config.yaml
model: "image classifier"
dataset: "rendered made-up planets"
train_examples: 195000
image_size: 32
crop_scale_min: 0.8
horizontal_flip: true
translate: 0.12
targets: ["moons"]
num_classes: 4
arch: "swin"
norm: "rmsnorm"
norm_position: "pre"
activation: "squared_relu"
mlp_ratio: 4
head_dim: 48
fused_qkv: false
bias: "none"
qk_norm: false
parallel_block: false
inner_norm: false
moe: "expert_choice"
drop_path: 0.1
num_experts: 32
moe_every: 2
expert_mlp_ratio: 0.5
experts_per_token: 1
shared_expert: false
patch_size: [2, 2]
depths: [3, 3, 3]
widths: [80, 160, 320]
label_smoothing: 0.2
loss: "cross_entropy"
residual_init: "zero_last"
optimizer: "adamw"
lr: 0.001
beta1: 0.9
beta2: 0.999
eps: 1e-08
l1_shrink: 0.03
steps: 11100
batch_size: 256
epochs: 14.6
lr_schedule: "poly"
final_lr_fraction: 0
warmup_steps: 1110
weight_decay: 0.3
Rows from block 3 of a small image classifier, named by matrix and row number. Rows with one number within an expert belong to one neuron, the router's apart. Each number is 50 + 10 x the weight over its row's rms, rounded and kept within 0 to 99. All counts start at 0.
After each expert's rows are labels from the 100 images, of 14848, where the router gives the expert most weight on average: "colour at peak" is the nearest of a few named colours to the mean colour under the peak. Only what is clearly more common there than usual is listed. The data: rendered made-up planets.
# router: router (model.blocks.3.mlp.router.weight, 32x160), inputs 0-159
# up: expert up (model.blocks.3.mlp.up, 32x80x160), inputs 0-159
# down: expert down (model.blocks.3.mlp.down, 32x160x80, transposed), outputs 0-159

# expert 8
router.8:60 53 53 49 55 43 68 48 43 56 56 55 50 47 52 30 43 46 51 63 52 50 39 61 54 34 40 39 54 45 54 44 51 55 35 41 50 38 43 46 63 57 60 49 48 56 48 50 50 61 61 56 45 38 46 44 62 49 57 47 61 53 51 43 63 61 54 60 28 44 16 44 49 63 44 46 49 77 39 62 49 39 53 48 57 39 48 43 45 59 62 63 59 45 61 64 70 53 65 43 32 58 39 50 36 29 46 53 66 50 68 44 50 55 34 49 49 43 41 76 35 32 53 59 54 69 47 37 40 56 63 41 55 56 55 49 58 54 48 46 61 49 38 48 70 66 50 47 38 62 41 46 45 49 36 54 51 46 45 26
up.9:51 50 50 50 27 50 58 70 59 99 50 50 50 50 50 47 50 50 49 49 50 52 45 70 45 41 50 32 50 62 50 50 50 50 33 50 61 29 50 50 51 49 66 40 44 65 50 64 50 51 51 50 49 49 50 50 59 50 62 49 50 54 69 35 67 50 52 52 47 50 47 35 50 50 50 78 66 68 47 52 38 43 41 50 62 26 44 88 50 50 50 51 50 50 65 63 50 50 50 50 47 60 41 50 50 22 50 61 69 50 50 50 51 50 50 49 54 49 50 53 49 47 45 45 50 51 50 40 55 50 50 49 50 55 32 50 50 50 30 49 35 44 50 50 50 53 49 50 39 69 45 50 38 47 42 50 50 50 48 32
down.9:50 50 50 51 65 74 00 50 50 50 52 50 50 32 43 51 37 50 50 50 67 49 50 33 50 51 50 50 50 51 52 50 51 50 51 51 50 27 50 50 49 71 50 51 50 19 51 50 50 50 50 49 50 61 50 51 49 45 50 61 50 50 50 50 50 50 34 21 51 55 62 51 51 47 50 50 50 54 50 49 51 50 50 50 50 50 54 61 50 50 50 50 50 52 50 50 50 50 36 56 50 50 50 71 50 72 50 50 44 61 50 51 50 48 51 50 50 50 44 49 60 52 50 50 51 49 50 50 50 50 44 58 50 50 45 50 57 52 50 51 50 73 50 56 35 48 50 51 50 50 50 20 50 54 50 67 50 52 00 50
up.11:50 50 50 50 50 50 50 50 50 50 50 50 50 50 50 50 50 50 50 50 50 50 50 50 50 50 50 50 50 50 50 50 50 50 50 50 50 50 50 50 50 50 50 50 50 50 50 50 50 50 50 50 50 50 50 50 50 50 50 50 50 50 50 50 50 50 50 50 50 50 50 50 50 50 00 50 50 50 50 50 50 50 50 50 50 50 50 50 50 50 50 50 50 50 50 50 50 50 50 50 50 50 50 50 50 50 50 50 50 61 50 50 50 50 50 50 50 50 50 50 50 50 50 50 50 50 50 50 50 50 50 50 50 50 50 50 50 50 50 50 50 50 50 50 50 50 50 50 00 50 50 50 50 50 50 50 50 50 50 50
down.11:50 50 50 50 50 50 50 99 50 50 50 50 50 50 50 50 50 50 50 50 50 50 50 50 50 50 50 50 50 50 50 62 50 50 50 50 50 50 50 50 50 50 50 50 50 50 50 50 50 50 50 50 50 50 50 50 50 50 50 50 50 50 50 50 50 50 50 50 50 50 50 50 50 50 50 50 50 50 50 50 50 50 50 50 50 50 50 50 50 50 50 50 50 50 50 99 50 50 50 50 50 50 50 50 50 50 50 50 50 50 50 50 50 50 50 50 50 50 50 50 50 50 50 50 50 50 50 50 50 50 50 50 50 50 50 50 50 50 50 50 50 50 50 50 50 50 50 50 50 50 50 47 50 50 50 50 50 50 00 50
colour at peak: brown

# expert 16
router.16:45 44 37 50 70 56 43 41 44 57 45 41 30 34 33 55 62 58 39 56 49 19 55 37 54 62 52 46 61 56 46 52 45 39 57 41 51 60 59 42 44 52 50 39 52 39 59 58 46 50 53 60 39 35 41 54 49 60 52 46 36 39 49 43 64 53 55 54 45 49 37 54 56 54 54 38 61 47 50 50 42 58 45 52 51 49 49 46 28 49 79 58 40 16 49 53 79 46 56 53 30 61 47 47 51 44 66 54 51 47 54 47 52 55 57 45 46 55 46 39 32 25 48 57 46 48 52 64 52 47 49 38 34 59 32 44 43 37 55 46 49 58 49 45 63 34 36 56 62 71 69 59 48 56 52 48 52 38 37 47
up.0:50 50 50 50 50 50 50 50 50 50 50 50 50 50 50 50 50 50 50 50 50 50 50 50 50 50 50 50 50 50 50 50 50 50 50 50 50 50 50 50 50 50 50 50 50 50 50 50 50 50 50 50 50 50 50 50 50 50 50 50 50 50 00 50 50 50 50 50 50 50 50 50 50 50 50 50 50 50 50 50 50 50 50 50 50 68 50 50 50 50 50 50 50 50 50 50 50 50 50 50 50 50 50 50 50 50 50 50 50 50 50 50 50 50 50 50 50 50 50 50 50 50 50 50 50 50 50 50 50 50 50 50 50 50 50 50 50 50 50 50 50 50 50 50 50 50 50 50 50 50 50 50 50 50 50 50 50 50 50 50
down.0:50 50 50 50 50 50 50 50 50 50 50 50 50 50 50 50 50 50 50 50 50 50 50 50 50 50 50 50 50 50 00 50 50 50 50 50 50 50 50 50 50 50 50 50 50 50 92 50 50 50 50 50 50 50 50 50 50 50 50 50 50 50 50 50 50 50 50 50 50 50 50 50 50 50 50 50 50 50 50 50 50 50 50 50 50 50 50 50 50 50 50 50 50 50 50 50 50 50 50 50 50 50 50 50 50 50 50 50 50 50 50 50 50 50 50 50 50 50 50 50 50 50 50 50 50 50 50 50 50 50 50 50 50 50 50 50 50 50 50 50 50 50 50 50 50 50 50 50 50 50 50 50 50 50 50 50 50 50 50 50
up.26:50 50 50 50 50 50 50 50 50 50 50 50 50 50 50 50 50 50 50 50 50 50 50 50 50 50 50 50 50 50 50 50 50 50 50 50 50 50 50 50 50 50 50 50 50 50 50 50 50 50 50 50 50 50 50 50 50 50 50 50 50 50 50 50 50 50 50 50 50 50 50 50 50 50 50 50 50 50 50 50 50 99 50 50 50 50 50 50 50 50 50 50 50 50 50 50 50 50 50 50 57 50 50 50 50 50 50 50 50 50 50 50 50 50 50 50 50 50 50 50 50 50 50 50 50 50 50 50 50 50 50 50 50 50 50 50 50 50 50 50 50 50 50 50 50 50 50 50 50 50 50 50 50 50 50 50 50 50 50 50
down.26:50 50 50 50 50 69 50 50 50 50 50 50 50 50 50 50 50 50 50 50 50 50 50 50 50 50 50 50 91 50 50 50 50 50 50 50 50 50 50 50 50 50 50 50 50 50 50 50 50 50 50 50 50 50 50 50 50 50 50 50 50 50 50 50 50 50 00 00 50 50 50 50 50 50 50 50 50 50 50 50 50 50 50 50 50 50 50 50 50 50 50 50 50 50 50 50 50 50 50 50 50 50 50 50 50 50 50 50 50 50 50 50 50 50 50 50 50 50 50 50 50 50 50 50 50 50 50 50 50 44 50 50 50 50 50 50 50 50 50 50 50 50 50 50 50 50 50 50 50 50 50 50 50 50 50 50 50 50 50 50
colour at peak: white

# expert 22
router.22:39 68 30 68 58 55 53 48 42 50 63 58 46 55 62 57 53 33 50 64 40 49 62 41 47 55 62 56 32 50 42 63 47 43 44 60 57 50 52 43 59 39 44 46 52 61 45 63 59 46 58 47 35 58 54 59 57 54 43 52 44 47 58 50 44 44 66 49 34 49 46 49 43 53 36 41 52 66 53 46 56 57 40 39 58 44 63 52 33 71 57 50 47 46 68 62 64 50 46 46 56 52 39 58 71 38 57 39 63 60 48 70 73 47 55 30 51 66 56 41 43 50 42 46 62 48 51 52 35 43 56 63 67 70 37 47 50 75 70 40 54 45 53 57 33 53 56 54 23 50 36 41 53 57 47 52 51 42 52 34
up.1:50 50 44 54 72 49 00 50 50 29 50 49 36 12 57 50 66 48 34 52 48 51 50 50 42 61 52 50 50 50 50 50 50 39 52 50 39 50 46 51 54 40 50 64 48 53 51 50 51 63 49 56 50 51 50 70 71 50 46 47 50 50 50 61 50 53 50 49 50 38 58 50 50 51 50 38 50 49 50 47 67 67 50 49 17 49 50 50 50 50 56 49 49 50 25 50 40 50 50 43 50 50 50 50 50 51 50 39 53 50 47 50 50 65 50 42 50 50 50 50 50 51 50 62 50 16 32 63 50 50 57 50 45 50 51 50 54 50 50 57 48 48 50 50 84 48 58 50 68 48 50 49 50 49 65 55 49 50 39 50
down.1:51 20 59 47 20 46 50 50 50 50 47 38 50 50 50 34 50 71 61 50 48 50 49 67 64 55 50 50 50 20 51 50 49 51 70 50 41 50 50 79 50 51 50 57 50 50 50 48 50 26 62 49 51 50 49 48 41 48 54 50 51 61 51 50 49 50 45 50 56 39 50 50 52 50 52 51 37 50 50 51 54 49 50 52 50 50 37 37 85 49 45 48 49 52 41 51 24 54 50 49 50 42 50 46 30 52 49 41 50 35 49 40 48 47 50 69 50 44 50 50 51 65 50 49 50 61 58 49 72 51 49 50 50 19 97 48 50 49 43 50 40 50 52 44 53 49 45 50 50 49 54 49 50 50 50 37 49 52 73 67
up.4:50 83 48 50 49 50 99 50 50 51 50 50 50 50 62 50 46 50 50 50 50 67 50 50 50 50 50 51 45 50 50 50 50 50 00 50 50 50 50 50 50 50 50 02 51 50 50 50 64 50 50 50 50 50 50 50 50 51 50 48 49 50 49 48 50 50 50 51 50 50 50 50 50 49 50 50 67 55 50 50 49 50 50 50 50 49 50 50 50 50 50 50 50 50 50 50 50 50 50 50 50 50 50 37 50 47 50 50 61 50 50 50 50 50 50 50 50 50 50 50 50 50 50 38 50 50 50 50 50 50 50 50 50 50 29 50 50 50 50 30 50 50 50 50 41 50 50 50 50 53 50 54 50 50 44 50 51 50 50 39
down.4:51 50 50 50 50 59 33 62 50 51 50 50 50 50 50 67 50 50 50 50 70 51 50 50 50 50 50 50 50 50 50 50 50 50 50 50 50 50 50 17 50 50 50 50 50 50 50 49 50 99 48 50 50 50 51 50 50 51 51 50 50 50 50 50 50 50 50 50 50 50 50 50 50 50 51 50 50 50 50 49 50 48 50 50 50 50 50 53 50 50 50 50 50 50 50 50 50 50 50 50 50 50 50 50 50 50 50 50 38 50 50 50 50 50 50 50 50 50 50 50 50 50 50 50 50 49 50 50 50 50 50 50 50 50 07 50 50 50 50 78 50 66 50 47 50 50 50 50 50 51 50 50 50 50 50 50 52 50 00 50
colour at peak: brown; grey

# expert 25
router.25:50 77 49 45 58 43 48 42 47 64 51 40 60 51 54 40 61 36 49 48 50 47 52 43 42 47 51 39 51 56 56 54 49 44 57 33 41 40 34 42 64 36 54 37 51 51 52 60 74 49 54 49 48 34 45 44 67 53 58 34 30 37 50 39 52 51 57 62 53 39 25 36 55 47 57 49 55 49 38 53 38 62 41 63 66 55 40 56 36 51 52 54 57 44 35 46 66 59 53 41 61 34 26 58 63 59 60 59 55 35 67 51 57 55 48 39 39 42 31 54 45 46 74 45 55 53 38 67 41 50 59 43 36 40 31 35 41 42 48 45 45 65 57 40 58 46 54 45 56 59 47 53 39 60 51 71 51 38 47 38
up.6:50 50 50 50 50 81 50 50 50 50 50 50 50 50 50 50 50 50 50 50 50 50 50 50 50 50 50 50 50 50 50 50 50 50 50 50 50 50 50 50 50 50 50 50 50 50 50 50 50 50 50 50 50 50 50 50 50 50 50 50 50 50 50 50 50 50 50 50 50 50 50 50 50 50 50 50 50 50 50 50 50 50 50 50 50 50 50 50 50 50 50 50 50 50 50 50 50 50 50 50 50 50 50 50 50 50 50 50 50 50 50 50 50 50 50 50 50 50 50 50 50 50 50 50 50 50 50 50 50 50 50 50 50 50 50 50 50 50 54 50 50 50 50 50 50 50 54 50 00 50 50 50 50 50 50 50 50 50 50 50
down.6:50 50 50 50 50 50 50 73 50 50 50 50 50 50 50 50 50 50 50 50 50 50 50 50 50 50 50 50 50 50 50 50 50 50 50 50 50 50 50 50 50 50 50 50 50 50 50 50 50 50 50 50 50 50 50 50 50 50 50 50 50 50 50 50 50 86 50 00 50 50 50 50 50 50 50 50 50 50 50 50 50 50 50 50 50 50 50 50 50 50 50 50 50 50 50 50 50 50 50 50 50 50 50 99 50 50 50 50 50 50 50 50 50 50 50 50 50 50 50 50 50 50 50 50 50 50 50 50 50 50 27 50 50 50 47 50 50 50 50 50 50 50 50 50 50 50 50 50 50 50 50 50 50 50 50 50 50 50 50 50
up.14:50 50 66 50 50 50 50 50 50 50 50 50 50 50 50 50 50 50 50 50 50 50 98 50 50 50 50 50 50 56 50 50 50 50 12 50 16 50 50 50 50 50 50 50 50 50 50 50 50 50 50 50 50 50 50 50 50 50 50 50 50 50 50 06 50 50 50 50 50 50 50 50 50 50 50 50 50 50 50 50 50 50 50 50 50 50 50 50 33 50 50 50 50 50 50 50 50 50 50 50 50 50 50 50 50 50 50 43 50 50 50 50 50 50 50 50 50 50 50 50 50 53 65 50 50 50 50 98 50 50 50 50 50 50 50 50 50 50 50 50 50 83 50 50 50 06 50 50 50 50 50 50 50 50 99 50 50 50 50 42
down.14:50 50 50 50 50 99 49 50 50 50 50 50 50 50 50 50 50 50 50 50 50 50 37 50 50 50 50 50 50 50 50 50 50 50 50 50 50 50 50 50 50 50 50 50 50 50 50 50 50 64 50 50 50 90 50 50 50 50 50 50 50 50 50 50 50 50 50 00 50 50 50 50 50 50 50 50 50 50 50 50 50 50 50 50 50 50 50 60 50 50 50 50 50 50 50 50 50 50 50 53 50 50 50 50 50 50 50 50 50 50 50 50 50 50 50 50 50 50 50 50 50 50 50 50 50 50 50 44 50 50 50 50 50 50 50 50 50 50 50 50 50 69 50 50 50 50 50 61 50 50 50 50 51 50 00 83 50 50 50 50
colour at peak: grey; pink

# expert 13
router.13:47 48 45 60 62 48 55 66 32 45 53 63 49 53 55 34 34 35 61 41 59 52 62 68 31 36 55 57 67 61 56 33 47 53 56 32 52 55 45 67 38 43 48 52 24 43 47 56 38 66 46 43 55 53 64 52 60 55 35 45 60 47 67 61 64 68 63 57 45 57 49 42 57 56 40 44 50 61 47 59 44 40 69 49 58 38 32 48 51 58 54 55 68 43 63 46 51 56 59 40 32 52 59 50 54 57 41 53 56 60 49 53 55 70 33 43 34 49 53 62 40 37 39 64 41 48 45 49 40 62 47 52 42 54 57 57 58 45 59 58 38 34 61 72 51 52 52 52 59 46 51 36 45 58 37 46 57 45 47 73
up.21:51 71 36 66 80 50 50 50 45 48 51 51 49 49 66 48 36 46 50 55 53 54 51 67 48 44 50 55 51 50 53 42 50 41 50 24 43 50 50 55 48 36 50 50 50 50 51 50 49 59 50 50 33 50 50 63 68 53 46 39 49 47 50 52 50 59 52 82 47 35 51 49 50 55 48 47 50 66 50 50 49 50 56 49 52 34 39 49 50 60 51 54 53 31 50 73 50 50 58 26 34 62 50 48 51 50 50 51 50 48 47 50 51 68 50 21 40 50 50 49 37 39 31 61 41 51 51 51 49 66 66 40 56 52 50 51 53 21 55 29 32 38 50 68 82 50 56 50 45 50 37 50 50 56 29 50 51 36 44 49
down.21:48 50 50 51 15 50 51 50 50 51 50 49 50 51 50 54 50 50 52 50 31 52 50 50 50 50 50 49 50 50 49 46 40 03 50 57 45 51 50 52 50 51 49 59 49 50 50 54 48 48 50 50 50 56 50 50 39 48 50 50 77 50 50 52 50 50 50 50 51 12 50 50 49 50 50 50 51 49 50 50 50 47 50 50 50 50 52 49 89 43 50 40 53 51 45 50 00 51 50 43 51 50 50 47 50 50 50 50 71 50 48 50 50 50 51 56 50 51 54 51 51 51 35 45 49 50 51 49 72 50 50 50 50 27 76 49 50 50 50 15 50 48 50 49 58 50 49 50 51 53 50 50 50 82 72 50 50 53 50 50
up.25:51 57 49 68 50 51 50 51 50 34 51 55 49 47 63 49 47 50 52 48 50 59 54 78 46 50 50 65 50 50 61 43 51 49 50 50 50 50 50 83 46 38 50 50 47 49 52 50 49 60 48 50 49 50 50 50 62 52 49 28 50 50 54 61 50 58 50 77 50 38 51 49 51 50 50 50 50 61 48 49 46 47 54 48 50 46 49 45 50 64 50 51 50 47 50 58 47 50 69 22 21 49 50 47 50 50 50 50 52 47 45 50 50 77 50 41 43 50 60 50 43 50 36 50 50 49 51 50 50 99 67 44 50 50 50 50 58 29 51 41 37 33 50 53 73 47 78 50 44 50 21 50 50 60 25 53 53 49 49 49
down.25:50 50 50 51 18 50 51 53 50 51 50 49 50 50 50 65 49 50 50 50 50 73 50 50 51 50 50 47 51 50 49 43 50 38 50 53 45 50 50 50 50 52 49 55 47 63 50 54 48 48 50 49 50 54 50 50 27 48 51 50 61 51 51 51 50 50 50 49 53 03 50 50 50 50 50 50 58 48 50 50 50 39 50 50 51 50 53 49 99 50 49 33 50 52 51 50 00 51 50 07 50 50 51 44 31 52 49 50 68 50 49 46 50 50 51 52 50 51 50 51 50 51 47 27 47 50 53 47 80 51 50 50 50 35 66 49 50 51 50 33 50 50 50 47 50 50 48 50 51 52 50 48 51 54 50 50 50 56 50 51
colour at peak: brown

# expert 17
router.17:44 57 39 60 72 41 52 50 50 36 56 50 38 42 57 44 67 37 38 59 48 44 60 60 43 66 71 46 45 51 39 55 35 36 47 47 43 59 48 73 56 45 47 46 42 60 36 53 59 56 48 57 34 53 68 51 56 52 39 41 47 65 39 52 59 58 53 64 38 50 50 43 43 37 50 49 51 65 45 54 54 56 51 49 33 45 27 48 31 62 52 62 57 39 39 43 81 50 62 40 37 58 40 46 45 60 58 52 64 44 52 52 40 57 47 35 63 43 50 40 26 38 59 51 52 40 65 51 25 58 55 46 52 56 47 53 49 30 44 43 32 57 58 68 64 38 69 42 54 53 52 58 57 53 43 43 51 42 55 51
up.3:50 50 50 50 50 50 50 50 50 50 50 50 50 50 50 50 50 50 50 50 50 50 50 50 50 50 50 50 50 50 50 50 50 50 50 50 50 50 50 50 50 00 50 50 50 50 50 50 50 50 50 50 37 50 50 50 50 50 50 50 50 50 50 50 50 50 50 50 50 50 50 50 50 50 50 00 50 50 50 50 50 50 50 50 50 50 50 50 50 50 50 50 50 50 50 50 50 50 50 50 50 50 50 50 50 50 50 50 50 50 50 50 51 50 50 50 50 50 50 50 50 50 50 50 50 50 50 50 50 50 50 50 50 50 50 50 50 50 50 00 50 50 50 50 50 50 50 50 50 50 50 50 50 50 50 50 50 50 50 50
down.3:50 50 50 50 50 50 50 50 50 50 50 50 50 50 50 50 50 50 50 50 50 56 50 50 50 50 50 50 50 50 50 50 50 50 50 50 50 50 50 50 50 50 50 50 50 50 50 50 50 50 50 49 50 50 50 50 99 50 50 50 50 50 50 50 50 50 50 50 50 50 50 50 50 50 50 50 50 50 50 50 50 50 50 50 50 50 50 50 50 45 50 50 50 50 50 50 01 50 50 50 50 50 50 50 50 99 50 50 50 50 50 50 50 50 50 50 50 50 50 50 50 50 50 50 50 50 50 50 51 53 50 50 50 50 99 50 50 50 50 48 41 50 50 50 54 50 50 50 30 50 50 50 50 50 50 50 62 50 50 50
up.40:50 50 50 50 50 50 50 50 50 50 50 50 50 50 50 50 50 50 50 50 50 50 50 50 50 50 50 50 50 00 50 50 50 50 50 50 50 50 50 50 50 50 50 50 50 50 50 50 50 50 50 50 50 50 50 50 50 50 50 50 50 50 50 50 50 50 50 50 50 50 50 50 50 50 50 50 50 50 50 50 50 50 50 50 50 50 50 50 50 50 50 50 50 50 50 50 50 50 50 50 50 50 50 50 50 50 50 50 50 50 50 50 50 50 50 50 50 50 50 50 50 50 50 50 50 50 50 50 50 50 50 50 50 50 50 50 50 50 50 50 50 50 50 50 50 50 50 50 50 50 50 50 50 50 50 50 50 50 50 50
down.40:50 50 50 50 50 50 50 50 50 50 50 25 50 50 50 50 50 50 99 50 50 92 50 50 50 50 50 50 50 50 50 50 50 50 50 50 50 50 50 50 50 50 50 50 50 50 50 50 50 50 50 50 50 50 50 50 50 50 50 50 50 50 50 50 50 50 50 50 50 50 50 50 50 50 50 50 50 50 50 50 50 50 50 50 50 50 50 50 76 50 32 50 50 50 50 50 50 50 50 50 50 50 50 50 50 50 50 50 50 50 50 50 50 50 50 50 50 50 50 50 50 50 50 50 50 50 50 50 50 50 50 50 50 50 50 50 50 50 50 50 50 50 50 50 50 50 50 50 50 50 50 50 50 50 58 50 50 50 50 50
colour at peak: grey; pink

# expert 7
router.7:54 54 61 41 58 36 42 40 52 40 57 43 53 42 57 64 55 62 36 56 42 61 53 33 55 68 54 44 41 38 45 59 44 35 36 50 32 59 60 48 51 54 44 47 56 36 52 34 61 34 54 61 39 56 54 47 46 42 33 53 36 31 42 43 54 51 60 43 46 44 54 61 44 33 49 32 41 46 50 60 61 73 56 38 38 64 52 34 16 49 51 41 41 42 34 35 43 32 47 46 66 37 46 43 66 64 66 44 52 39 54 49 61 58 51 54 45 60 45 58 61 64 50 50 62 39 51 59 42 36 48 53 42 41 66 49 38 60 64 34 58 53 48 34 50 56 50 50 42 59 56 60 45 53 68 56 48 43 48 40
up.1:50 50 50 50 50 50 50 50 50 50 50 50 50 50 50 50 50 50 50 50 50 50 50 50 50 50 50 50 50 50 50 50 50 50 50 50 50 50 50 50 50 50 50 50 50 50 50 50 50 50 50 50 50 50 50 50 50 50 50 50 50 50 50 50 50 50 50 50 50 50 50 50 50 50 50 50 50 50 50 50 50 50 50 50 50 50 50 50 00 50 50 50 50 50 50 50 50 50 50 50 50 50 50 50 50 50 50 50 50 50 50 50 50 50 50 50 50 50 50 50 50 50 50 50 50 50 50 50 50 50 50 50 50 50 50 50 50 50 50 50 50 50 50 50 50 50 50 50 50 50 50 50 50 50 50 50 50 50 50 50
down.1:50 50 50 50 50 50 50 50 50 50 50 50 50 50 50 50 50 50 50 50 50 50 50 50 50 50 50 50 50 50 50 50 50 50 50 50 50 50 50 50 50 50 50 50 50 50 50 50 50 50 50 50 50 50 50 50 50 50 50 50 50 50 50 50 50 50 50 50 50 50 50 50 50 50 50 50 50 50 50 50 50 50 50 50 50 50 50 50 50 00 50 50 50 50 50 50 50 50 50 50 50 50 50 50 50 50 50 50 50 50 50 50 50 50 50 50 50 50 50 50 50 50 50 50 50 50 50 50 50 50 50 50 50 99 50 50 50 50 50 50 50 50 50 50 50 50 50 50 50 50 50 50 50 50 50 50 50 50 50 50
up.4:51 50 50 51 49 49 49 49 35 50 50 50 53 50 50 50 50 50 50 51 50 50 50 50 51 50 50 49 50 41 50 50 50 50 32 50 50 50 50 31 50 58 50 51 50 50 51 49 50 50 50 51 00 50 99 19 50 51 50 50 50 50 00 65 51 50 50 50 50 50 50 50 47 50 50 50 50 50 50 50 50 51 50 50 50 50 50 50 47 50 50 50 50 50 50 50 49 50 50 50 50 50 50 50 50 50 50 50 50 50 50 50 51 50 50 50 50 50 50 50 50 50 50 50 49 50 50 50 51 50 50 50 49 50 51 50 49 50 50 50 50 16 22 49 51 55 63 50 51 50 50 50 50 50 50 50 42 50 50 50
down.4:50 49 50 50 48 52 49 50 50 50 50 50 51 49 50 65 50 49 50 99 47 50 49 49 50 50 50 50 50 50 51 50 50 53 50 50 50 49 49 41 49 50 50 50 50 51 51 50 50 51 50 49 51 50 50 49 53 50 50 50 50 50 50 50 50 50 50 50 50 50 58 50 50 50 50 50 50 51 50 50 50 50 50 50 54 49 50 54 50 50 50 50 50 50 51 55 49 50 50 50 63 50 50 50 50 50 50 50 48 50 50 50 50 50 50 50 50 46 50 50 50 50 77 50 49 53 48 50 53 50 52 50 50 50 50 50 51 49 50 53 50 85 48 51 50 50 51 50 50 48 50 50 50 16 56 50 48 50 14 49
colour at peak: brown